A small spectrogram enhancement model, trained from scratch: arch unet, 41.0 epochs.
Rows from block 5 of a small spectrogram enhancement model, named by matrix and row number. Rows with one number belong to one channel. Each number is 128 + 32 x the weight over its row's rms, rounded and kept within 0 to 255. All counts start at 0. Numbers have three digits each.
After each channel's rows are labels from the 100 clips, of 14976, where the channel reaches its highest value: "lies over" is the class under the peak; "responds to" is what is common among them. Only what is clearly more common there than usual is listed. The data: tunes sung on syllables by a formant synthesiser.
# convs0: first 3x3 conv (model.mid.2.convs.0.weight, 192x192x3x3, each kernel summed), inputs 0-191
# convs1: second 3x3 conv (model.mid.2.convs.1.weight, 192x192x3x3, transposed, each kernel summed), outputs 0-191

convs0.123:145131075125117128149072131131110127203142125059121062132172132135157127136157141172122115055137137128140132188132128049153162111120142148140130141125130132117144129128124080061121135123154165134151111125136126144127124133243140164109223163137125121180147164014150132126145126148135128186126180134129191174132132140138133132126132136162161152124173130127158159099106165128146143139094112095122090144133131150123175064122119137159149102130154163129142192131139080191172156122131122099200135122121156116119127148177116184199136174128119131113208133166149119118123091176193139208
convs1.123:129126146127125120123099125113126145091229130125126135103127131095127128136037149146133158146187123138114080129081129116041123192127125134132132108131111118110085079110179123101120117224145121066129124188125015117150131153151130125145095124026129127097131109132127156114115153138126124128108111145127128073125039117070137095130120126096082133124131061101054107171142042099101118134152086131117150118115135110127129124126127121056190122146134154129119119113105126133103122105131127143122132122122119135118121127090130132052088075084114066114130101036120078128121122065129131073
lies over: silence
responds to: pink noise; thin (high-pass); clipping

convs0.121:156142088108095128134088135118146102120067065121147120146119085116136102085135057115167110084077201148069121096123146125126169119104083114114129100126134152115103132026106131204123142099158117128131135116132133114127130130137102177121137167151152062143156122102050167132126142177105105123121154076135067046142104158141126133140121063124127089119136069023139139065185065101164137098052146126143213138077128140134139114160097140152145140094143128089108147141112119134146128102126070110114127110087123128125121116134115220132157129121128129088141109145137068125119132137099208127
convs1.121:103133114105143096119168169120087131121135110149094041129133207112157113151117136147074179119148208129094127125102153136105146127025218141125156096179085102168088109123131141112109072137144214141136127132123117134122136118135136114159155110123118131125117118150228147152129142114135099115094115152131125131136087119159062138128131095153164126070122128146117141150076108129131127166220116129102149094187177126130173110067105143210123125187164138141132132128155193125109208142138131103129113115127129112103150185143149124125016112118134149160124085125134180124136127125125092084
lies over: /o/
responds to: vowel: /o/

convs0.40:167137106091132141135039141095092085140121090086128112183120140130146130000209067139206158115117156177153116255138112122154139131126122015179103175148129081172197200117130125129158167110144146116148117094136142091095125126183124152132120145165126140134143139137140116132131112137129135126165139122132211149129129129147121155140130154155148130112109128123161123127127177123176173149121121111137088175126130142145126121165123152151138164134147152140107140144140126143168133086105111127134128151140095164142129047184115164115142170155126134112168103169146156139134167130222145113
convs1.40:128131069082159105130150226124071172143174101156135116122108122126083103106101182128091210128191121129105102128134161146131123137109182160128132127122125127104125124204160187105123127145121123141084127135161090125128158145157186149170122140094125128128158136151163153110095155120201132131131171125129128110118150133124117129211123126118000104104131125102119122186110128122129112124137113128123178124113164106129119153067129119078145127153143141176126151127124181128128165182223128132157151124052129134141121132159190071125066083129120104143128159082145095128135141003128137123
lies over: silence
responds to: vowel: /æ/; clipping; thin (high-pass)

convs0.18:180120127137120157160101104105104104186150140119118125134164157121158175122255145241145132124157143125137117145123136092211153131114125116165131129138139110116212175130148121087137143082163191140175125102131127114115127130152134183124115169153116067116146167052120127116164129142145132148133165128126185135138128130154133137108127137160133139132161141142240123118134221113115145165107110114124072139125132123122136138110103066190137141134182191129120151131146128188180141130122066126185127127124165149142117140192117175136140182154128108115192129137143132133122122130147123162
convs1.18:133129132115122123144116181132117167133236124138146130114153122162120142148083212149115132107178132129124109128076110055088163133127126163128168136130122255126099113127186128053141112194120135116125106091144075138128208181136201153130162128076121128128151139129128200133116135118135128151113149193128128102119108128114191135123134132117050126155112202106102118163177100127128125124112113127123134135112129129128090109129124131096205119115129128203137125119108098128147123115163128211151159122060115129103076123132132094112117084124117057083128091095134106128127123074128190107
lies over: silence
responds to: pink noise; clipping

convs0.101:141113090134130134131142129125137097121093107130105150103090097126130124122085122042134059132106104131161204092132138160131195132097021128120126052107067125106063074082121116175084148109164106114135113137120131125125041114118029160134125177126130118125133141107026123107147077133112126126129159090106124047133122132141114120143127167139101108158128122108130111083143011083127138092101127078118171113124122151123092131156099104160115146122162151047100098091117088097131081070125117071086136115119131129130116110138107132114164064135117099087111110106133092108130129122107115130
convs1.101:129117131089053159164124083107120128119148231069118081131132149122186132188120130136193152144160133129101132126031132121129125134011154106126188132135138130247126134139156131125131100129142151151180152146071125141122147118120115108118156097125111130128113141128146107138191157120106125113119084173124126167142204123116132186065129105118173187169128190224134078125122131142135157120196139129045110132137166151125133099130160126142104128151154140134195126122123179126126160123170132109140125154204129126135132174127135128107130132105124207143126091148126143124119110131126129130
lies over: /u/; /o/
responds to: vowel: /o/; vowel: /u/

convs0.39:116124117153126104142110153121192140128063100127116148181159130159143163118139146176128144042134061137143123096185130128158158115141183140108127083069058088139084117172096127127121090134121147209117112130126103159163122123137128135174161163115124083118123136108205154136120147134116125194137132113122140165095141183104124147128176151116079173124140136127146181141136100128136178165142200177172148115111155163145150114122143123123130158114133122143136143123138183131152146184124077160131150099124137068197138188117255125127195122163168148088116150093142118124101040112115102127
convs1.39:129129180159123164119135112085170128125140134127115175107134123118109202096121095127126131144099150131131122126082128121125130226042127060126139131138118113151123126100130128118131123130148161064129131179102124071135128115129043120116049112124131128110130123146129121036121099125122114128128027060128127129144162123145168143101016118120140141043127128127126120135170125111127030134083156129030132079135069061126114113132156130153096127110061153140043125135137087126123110114127128110171134126143126152129045095129117139094127127124126169143126128120090168128136117158126111089
lies over: /u/
responds to: vowel: /u/; vowel: /o/

convs0.132:163142147134153112135166176116133112130119099127080132094139112165146062136123185122126102115102143115179160146180172124127088140124116124184129161055063130117107132151089178114121116119160155182156134135166161177127034029154109171162089150150163122104147172187120133130159187161178177118179154131131166140121134143126116143202154203173133073109112105100127117149113120123132131057089145156133130129137115132123120040145181126162114122144183180136132163150134210170178108103134136172148168100122135151127141135152152139125161127163140129155170189110143151127138161139145138049
convs1.132:136132168042148128122131117134142123115130185117077128134144132124121126123113130125146211155128236139000127130164135111131091194108131120130139158118099026115128128130088127110124151123122123146123173205130130066128083137128075111127000124131117127128134130131126122120088127130119147139147118061129130141132136127117157141128098014130133114111133142148126101116105127127129115137176113126100127137148123091128114162085149120138144133135122147132071124133138088130091183090138128045149097162103135138140092089130121131105130128136124126218130156150038150128129123131130125113
lies over: /u/
responds to: reverberation

convs0.47:164122077137129106153162138122147101063101081127129150100076013131158044086122104052147101112101152123145200109127153150134140131126132069129111120073118167059124117135018158168119137081185110129174130126151139134124143139128043206151104173153139136131136130133129122147177089181095131105135176100124112130136103114129127157169160130123111138116087128103130131121119121128139189072081131095108178095122136133135072122161132093175069127083194148064156128124133112130122141071119143109044114154124100128145138055135162184128136113108140113127126131128149131127117155146123097100
convs1.47:129143091092102138131136128106087128128127228120095106172126116130146131133129053130181199131135130128081135126065115045130107126023190055126135116115115124177120114174165145115121121127158144063132062138102127113125122126131067100137116121127131130130113145131171115126135199115126139114149125127131127139122212132124134220104123118086147209181137164168131069131143129129131132125214112125109124129140217136129134095080130121128127127168141125133124129129129211126130199166148130085127132158131138127143186146141170127128094131124140182172126031151125140125174125097126131130
lies over: /u/
responds to: vowel: /u/

convs0.178:181120068130127114164161132129141092070116066132129146109098040137178062088122108053153102115084159129139188132131161144131161139115125070131096128101120158071125121115039129167132137058196131125174127127160137134119142137124066219143131186162139131132157145127111116171184096199116141127160192101124131131140103116138127153154168132125113132125087115092133133116124122115139180098094129087131167125124140144132097126162137106198105127099210171069137120132140125131127146077121135102020111153118101138140148041151163204128130105128130109132127126129163139133118158146129101093
convs1.178:129142038084112134137134128109090134127122198127101099154125086127137125129121075129171191131138123127081118126082115056129113130053209081126132105115122120157116104199147155108124121128152140067126063133092123103126124127139107098154126132126125130129119144134181123145132218120137147121151125124129127136115204125124131197125125136084129199185133149145124077131149118117130131124208107126113145114129239130129139114071125122125145127153164126128123130128123249126121204189164129080123138157131135131143187152145189126128073129132118158167125027129142135126165160101125132116
lies over: /æ/
responds to: vowel: /æ/; vowel: /o/

convs0.94:172126096079140137135057133036069077143126071081129091149121133119156152044204084151225149119132146130139107242135106123166136129131128057183115172147140102158222204117116126127155155090145145083154119128134135062110129125201117153139121146149126137132138131136146093121141096133128137131170136130143172126127123118143095156139130138145167123135091142134178100132127185120210190161129118105141056172133128126152119125157127143152128148142150151137117139142141123136174163117122091123147117139115081129131118088183132180114135164143119147127150082161132163136134162109214135100
convs1.94:133136105081155099134174244127069146122172109154125107118104124125093106118099183126094226126220132128104111128135175148128123166090159165127154131105123128123125116161171169113121127134127125138093132171168099127131145136159186133154113152110122128130142129154160152120117137127196135114134188127130128110117150146122127150214097106108028131114132126120107125181121121139124138126150124125122177127120166122130129178056132119071140128188135153142139131124127183127102162172250128134179178126041130136142128155151185108126093064133119120121127141090156097127126129024127129104
lies over: silence
responds to: clipping; thin (high-pass)

convs0.84:138141131080095141155087170165106252131135185103170099163120179123152158172068140138161165117157107080134151107136115096164168081150139138103137144117199137078126100135171102107149168238155152122150129043148107176113110142095132155107185159132121196140161150078133115161159134157126089122105177129208101161119197149141173091117166136126097153128150128143125143105102123131154145137061114081131105191148130163145135148140089160160152080143158157117189138138143141134166150115091186133149135134136150122124191135143108151121130140155072108119114117121150129133134122116105164204
convs1.84:139063100224148109097107105101143054121093093179123189130125130101123124046128117128121128187090125207182152191154125183102120126106131117175116116136121115114118094147129103136135131126106123125097119111135093103205105102180136091157134112136147076040138130168143127093105135142132123162133136121082207129178119129153111099135125173124120100117132094076068169130126122090083120132145125177112198076131130087097128147138114114135096202131150176126103086192139166181136102147127077107103127085138148199131112123142140182127133117119168124084184148123138089174134169125187125111
lies over: /æ/
responds to: clipping; vowel: /æ/

convs0.112:192129077100090129163104131116104116144126130070082097139132138127177117124131129172103099001138115101155160145149122054125163120134122124175122139136108125115124133124110145056104134124189180160181128123159094121132068110118113185136170206154118125130172161130120124123170089187142139158133207124129188141168177164143125148144147149129136156137107137131186137122027148121147166143109058118135105135148129134133122069092112135172133053131178168139139162164151080177153141129081123052175154127070114128128139133153061169129146138142176117113155136137165138169145112135147137119
convs1.112:138132136130125115127066121122152123084114128125087150118132131129131130136111214150129128249179128144127112157125131125156142140142099140135137124121118126119144127112139117058139132134137149120131109130145114120142121130141127118123131141043116132128120129130114134144123091133121142140146135150132042121126112117178143117117129120113117141145119181129141128127137144124126199130141135126122134112133067147137145171131145097131098138114110177127148106094183116136140107000231132110255126152121114136162125154144001134119122124142087032103148114075109132124146157118149143125
lies over: silence
responds to: thin (high-pass); pink noise; white noise

convs0.91:122124104145087079117033109140152129148132152187110138103202155131119133139140124121107154163119102133125154110126139123097155125073094131102111086137148122126139130147167098108083123134115121133106199105112122158125123126161193116091153118111123052130115090065120148061107222115125133144138129121127142110105124139087136032050096123080141137119133109128136145114122154174120156141137128131066144103115124090129130138071118122114095128133122112111122116110111169120127133235113037087236151103107116124077136139105255120131154135126127134098120141123112095133101113143121071092
convs1.91:139131201146094172110103142066167171126110147110107197176139120147164179167082120116114138087145108128177157125141099078099178179072135096121184115155166190156107121107170171057070136170131191017132088110129093101128072088138092099150158131089108129128105116152138119087141065129105126134129130102128126139129169104133097170091107154161133161116134131159114099153168123146128155129025161125068130166121062161128162118080107128160105113079090128177134141124127058126134125114130129144141091154065135135108056153123119092121150131136117188105125108119117146127147103075125135121
lies over: /o/; /u/
responds to: vowel: /o/

convs0.72:162139091086116136135103137125164099108050052121133132144098089110136097069134072120185128080076179163075119116130146142124186130176100082126135097129134166115123138038102139222122157090149121143128140134131149125144124135135091160123138159153134070130145121112076138134116138169102087121111149077134073085143109144145137133153134055126120101130131076025130139094202084075170180094074163133173236136105130137135129115191099146144107145060151129089110122148117110142140122093128073123119120135141127133135136116136120201126184129131135128082136122130132092132115128117124194114
convs1.72:120131099093146099129180156114092130122133108136091040133132181118138111137123138161071172126139202128082116126102155153117131120027235142126147113176094120166098116136120151126108089130134202194147151118123125135124124117144130118171170109125120130125126120155255135137127152115130109118115104139131126134148090115159062139131127084157169128076135131140122148146062118128132130160225117140124165095179175139129145120083105132224121126184165137149126131127158202126115204129133131097130100120126131115126160166156138125126026118130143158167126111129127191125131132110126104095
lies over: /o/
responds to: vowel: /o/